config.toml
dataset = "simulated fluorescence microscopy of cells"
train_examples = 195000
crop_scale_min = 1
translate = 0.06
num_classes = 3
norm = "rmsnorm"
hidden_act = "gelu"
inner_norm = false
layers = 8
positions = "conv"
max_precond_dim = 512
adamw_lr_other_params = 0.0022
max_grad_norm = 3.0
lr_schedule = "poly"
weight_decay = 0.09
Rows from block 5 of a small segmentation model, named by matrix and row number. Rows with one number belong to one neuron. Each number is 200 + 40 x the weight over its row's rms, rounded and kept within 0 to 999. All counts start at 0.
Before each neuron's rows are labels from the 100 images, of 14848, where the neuron reaches its highest value: "lies over" is the class under the peak. Only what is clearly more common there than usual is listed. The data: simulated fluorescence microscopy of cells. In brackets: how many of the 100.
# fc1: MLP up (model.blocks.5.mlp.fc1.weight, 1024x256), inputs 0-63
# fc2: MLP down (model.blocks.5.mlp.fc2.weight, 256x1024, transposed), outputs 0-63

lies over: nucleus (58)
fc1.746,215,253,214,192,200,178,213,141,197,217,141,246,262,200,204,201,211,121,288,200,177,167,235,262,241,205,219,199,147,266,224,114,205,267,224,191,206,176,233,158,194,176,139,231,187,187,213,150,249,241,156,183,256,257,177,202,230,165,247,205,212,189,222,236
fc2.746,184,206,262,226,186,160,243,242,259,161,229,188,129,228,224,245,150,142,146,147,214,261,207,153,159,243,233,130,240,228,222,234,175,178,173,256,306,193,222,301,230,249,201,207,170,215,161,212,177,188,174,213,212,268,214,169,133,185,183,220,192,214,233,189

lies over: nucleus (81)
fc1.640,210,273,161,197,171,145,278,237,305,222,211,149,158,159,154,255,225,139,226,248,207,141,133,184,239,228,196,157,149,210,232,222,135,213,195,271,224,169,214,97,221,231,134,214,251,309,249,224,193,230,208,217,173,188,145,169,208,244,182,162,174,220,241,262
fc2.640,301,113,182,233,237,317,279,201,180,252,181,195,234,223,204,147,223,212,192,208,170,267,233,194,174,248,283,185,216,147,153,177,203,215,212,235,199,180,217,152,219,233,162,221,214,158,165,206,147,221,245,182,155,222,217,215,195,201,133,172,173,252,194,154

lies over: nucleus (56)
fc1.589,197,166,145,176,203,205,242,215,201,244,193,241,264,158,274,191,210,173,210,235,211,180,195,159,218,194,169,140,245,295,94,255,244,140,207,143,249,195,250,230,164,119,142,253,137,104,222,166,207,238,170,179,270,205,161,183,181,215,192,212,233,185,256,223
fc2.589,265,133,216,200,197,184,220,206,133,167,204,233,210,187,232,241,170,183,185,216,240,200,29,207,256,280,228,256,184,253,143,202,287,228,168,176,250,272,204,199,252,205,258,160,216,271,200,229,233,160,181,195,164,194,158,210,201,169,158,152,200,178,196,98

lies over: nucleus (35)
fc1.262,204,217,245,162,181,181,264,204,194,123,184,247,187,147,201,205,185,277,188,157,194,281,285,172,225,169,159,183,235,151,154,109,104,217,91,150,196,63,210,190,233,252,138,107,214,256,204,169,198,192,127,206,202,228,148,226,126,234,206,203,252,207,150,239
fc2.262,123,283,216,179,169,209,192,243,231,242,206,219,217,215,188,152,168,252,191,211,211,182,149,272,238,230,219,273,168,202,271,158,122,196,288,211,184,284,191,243,191,169,158,270,199,170,222,138,258,153,201,193,173,117,145,165,215,194,243,204,237,179,185,220

lies over: cytoplasm (65)
fc1.335,223,267,207,211,211,153,216,176,157,183,227,210,193,18,186,198,187,220,246,174,175,214,167,207,233,135,198,233,204,190,210,158,169,195,187,161,175,182,201,216,183,188,203,235,212,250,249,183,221,265,205,217,213,215,121,193,185,140,267,230,160,200,175,213
fc2.335,203,167,225,211,177,255,243,222,326,242,155,176,151,226,166,208,232,194,210,227,225,194,186,220,231,237,252,163,174,172,171,186,193,206,206,207,162,209,166,225,199,174,201,188,170,194,129,194,178,15,194,170,205,174,211,208,195,189,217,250,153,216,233,157

lies over: nucleus (35)
fc1.232,214,160,202,205,141,198,262,222,229,257,241,147,123,270,200,175,176,200,90,262,192,215,118,223,162,200,194,200,240,229,202,135,131,173,227,216,246,173,206,252,221,197,204,164,153,249,214,231,273,164,246,262,227,209,244,98,141,215,122,217,209,135,234,195
fc2.232,206,98,224,207,191,232,189,252,179,225,128,150,243,205,225,256,169,186,196,304,250,243,197,141,240,184,177,206,95,207,238,209,197,161,138,230,219,228,199,270,183,141,175,217,182,166,217,247,285,203,122,188,164,247,225,212,170,100,160,299,155,170,130,169

lies over: nucleus (47)
fc1.413,160,244,177,205,300,219,215,206,173,204,156,214,223,189,243,190,185,191,149,246,197,207,174,176,217,167,137,194,198,172,26,143,164,187,202,210,209,275,258,241,227,258,254,227,217,242,218,118,168,223,207,213,206,241,156,135,224,228,171,241,245,165,253,173
fc2.413,197,231,243,152,160,168,125,206,240,176,268,165,165,203,255,175,197,157,184,222,178,190,263,104,230,138,230,164,218,212,147,195,208,197,167,218,234,273,231,191,205,182,137,142,180,282,260,200,160,216,136,141,187,227,208,138,152,212,146,214,184,229,221,158

lies over: cytoplasm (83)
fc1.68,183,169,176,187,208,208,216,253,181,156,203,178,239,179,175,237,167,209,154,105,157,186,245,232,196,185,197,198,198,146,176,216,180,280,187,217,212,118,200,292,251,290,230,239,229,290,217,212,211,174,163,193,147,169,169,177,121,195,223,211,211,170,161,154
fc2.68,176,162,185,223,183,210,160,231,120,246,192,145,225,194,192,210,168,166,222,220,238,210,193,163,202,204,250,194,153,234,227,169,208,217,187,140,213,262,205,206,227,131,166,243,203,152,168,228,223,201,220,235,199,179,125,213,169,188,217,233,193,202,190,259

lies over: cytoplasm (76)
fc1.704,197,150,189,206,213,161,202,182,202,243,203,263,187,225,203,234,192,207,231,165,258,241,206,217,145,261,202,134,234,169,216,185,255,138,137,175,182,188,215,229,246,221,232,164,164,226,206,197,190,254,239,221,194,208,202,162,188,207,209,148,201,241,205,209
fc2.704,227,208,143,224,229,264,203,159,182,236,181,209,227,212,113,163,235,200,191,187,248,193,265,204,235,232,226,246,172,203,197,108,309,275,245,207,176,236,174,162,185,130,184,182,237,135,184,235,256,132,249,200,194,187,132,259,243,177,187,199,178,206,271,224

lies over: nucleus (44)
fc1.376,163,148,175,285,240,249,206,188,233,255,123,226,260,295,207,218,177,244,200,232,213,205,92,224,225,193,176,171,221,227,112,141,218,218,166,188,220,191,200,204,225,168,174,184,212,149,155,113,218,183,129,211,192,142,211,248,248,291,191,242,195,211,245,105
fc2.376,284,184,227,132,168,170,217,241,60,139,254,194,156,214,246,164,214,249,128,194,158,163,185,196,114,183,215,226,166,218,212,199,201,196,164,203,227,225,170,198,230,257,174,225,218,214,180,194,255,231,239,234,225,218,187,229,217,155,141,193,217,197,118,223

lies over: nucleus (37)
fc1.196,198,220,175,192,165,163,141,220,207,207,249,234,117,47,189,204,250,144,252,201,237,182,172,188,198,244,248,296,123,156,182,219,215,173,232,166,207,301,224,159,205,174,222,247,214,248,220,208,209,177,170,177,217,157,157,165,142,213,284,205,161,230,262,194
fc2.196,233,270,253,188,291,246,174,186,227,155,166,206,219,215,183,133,217,225,249,129,189,234,247,173,167,250,203,195,197,160,218,152,242,227,156,262,276,196,208,212,166,251,170,162,159,246,322,225,175,245,134,205,194,243,234,155,157,205,186,186,166,202,141,186

lies over: nucleus (63)
fc1.521,206,198,234,207,206,187,219,229,256,225,159,263,207,128,176,146,249,216,238,205,157,149,186,196,211,148,214,181,203,183,90,172,223,229,189,135,131,240,176,171,154,254,221,258,172,317,249,161,213,225,184,242,148,274,231,214,190,202,206,135,174,201,219,166
fc2.521,205,193,222,214,215,244,216,175,192,181,158,256,192,196,169,170,242,276,192,172,231,241,194,185,190,172,210,195,266,177,172,196,199,182,192,160,234,225,159,160,175,192,217,242,247,208,221,276,188,277,185,190,61,175,185,215,241,224,211,189,200,150,215,235

lies over: nucleus (71)
fc1.222,244,196,220,237,260,205,156,238,250,221,222,199,239,24,188,152,214,294,190,268,195,237,219,191,205,264,181,222,200,175,212,202,136,199,224,196,243,172,200,231,175,209,226,251,179,199,199,182,193,242,240,190,229,204,161,113,220,173,201,201,191,175,177,191
fc2.222,251,162,220,157,166,283,232,176,268,144,157,218,197,178,268,144,197,224,283,253,175,150,205,230,263,177,224,171,202,230,128,169,124,175,184,207,168,252,255,223,177,177,202,175,202,248,211,290,157,281,196,188,172,207,216,225,211,266,173,166,211,141,220,187

lies over: nucleus (26)
fc1.0,167,188,259,197,93,194,203,198,197,217,275,208,153,172,240,242,199,190,268,139,120,221,147,224,200,298,253,193,176,179,176,232,214,186,111,196,207,249,190,187,128,172,244,240,192,246,169,219,156,160,255,194,152,166,172,216,171,206,181,147,158,213,178,242
fc2.0,218,233,170,247,216,266,244,188,195,207,190,218,154,226,286,158,243,118,177,183,150,221,195,226,171,156,184,228,167,234,191,234,229,188,297,225,193,185,213,270,179,165,175,209,176,269,261,206,209,173,201,110,205,236,185,205,274,192,173,151,239,225,233,149

lies over: nucleus (48)
fc1.750,164,238,226,200,264,164,224,241,307,187,225,235,197,158,178,218,190,166,196,155,182,209,163,208,285,182,217,174,251,193,188,161,183,150,201,267,188,212,236,228,123,175,137,159,153,281,173,193,158,186,281,209,282,223,251,179,210,198,202,213,182,186,190,205
fc2.750,218,150,235,162,157,228,222,162,218,191,144,164,225,183,273,187,233,192,296,250,189,151,192,257,170,185,217,191,175,145,193,222,205,213,140,187,192,196,177,239,212,178,181,207,247,163,211,220,190,296,118,198,139,212,229,186,230,266,216,213,229,237,251,150

lies over: cytoplasm (93)
fc1.754,215,186,217,194,168,215,135,178,160,199,160,181,188,198,194,174,233,164,239,154,158,176,223,262,185,147,185,223,255,172,156,216,163,120,200,189,251,246,284,161,229,228,204,190,160,128,155,172,247,253,206,148,297,212,169,221,214,248,209,185,158,162,217,158
fc2.754,278,215,208,195,295,240,158,159,243,172,130,234,140,194,248,253,177,181,229,219,220,213,152,163,212,259,253,240,232,199,131,196,217,208,277,162,212,237,196,189,242,163,288,199,171,230,230,140,200,202,112,158,241,140,176,163,240,186,231,178,202,166,203,259

lies over: nucleus (39)
fc1.662,246,223,209,221,211,212,240,169,277,158,198,193,202,100,176,181,209,184,184,258,182,165,180,199,190,204,159,214,174,185,202,168,209,184,187,145,215,198,286,208,225,203,233,111,160,212,195,189,210,172,218,216,205,266,170,179,188,149,202,154,196,159,222,245
fc2.662,222,210,281,214,185,158,161,190,158,182,162,147,232,178,220,206,235,199,224,248,240,242,238,213,188,203,153,145,231,215,239,235,206,196,186,227,188,223,200,180,193,153,271,242,190,243,209,155,273,228,162,178,237,196,140,125,194,169,205,211,302,152,180,144

lies over: cytoplasm (71); nucleus (29)
fc1.333,165,189,236,213,182,191,269,226,226,158,184,190,128,313,213,195,175,230,273,155,169,198,196,304,209,192,258,182,170,168,141,211,234,192,230,202,239,163,141,242,243,133,261,223,212,213,177,196,159,203,227,231,166,250,293,175,151,196,162,192,124,231,264,253
fc2.333,200,220,217,270,186,262,250,223,168,241,199,232,222,196,149,165,164,167,209,192,213,186,194,190,228,242,202,176,153,260,206,155,230,281,224,196,188,153,188,169,201,214,161,181,164,254,281,129,186,55,264,158,227,210,171,264,225,182,180,219,194,206,252,204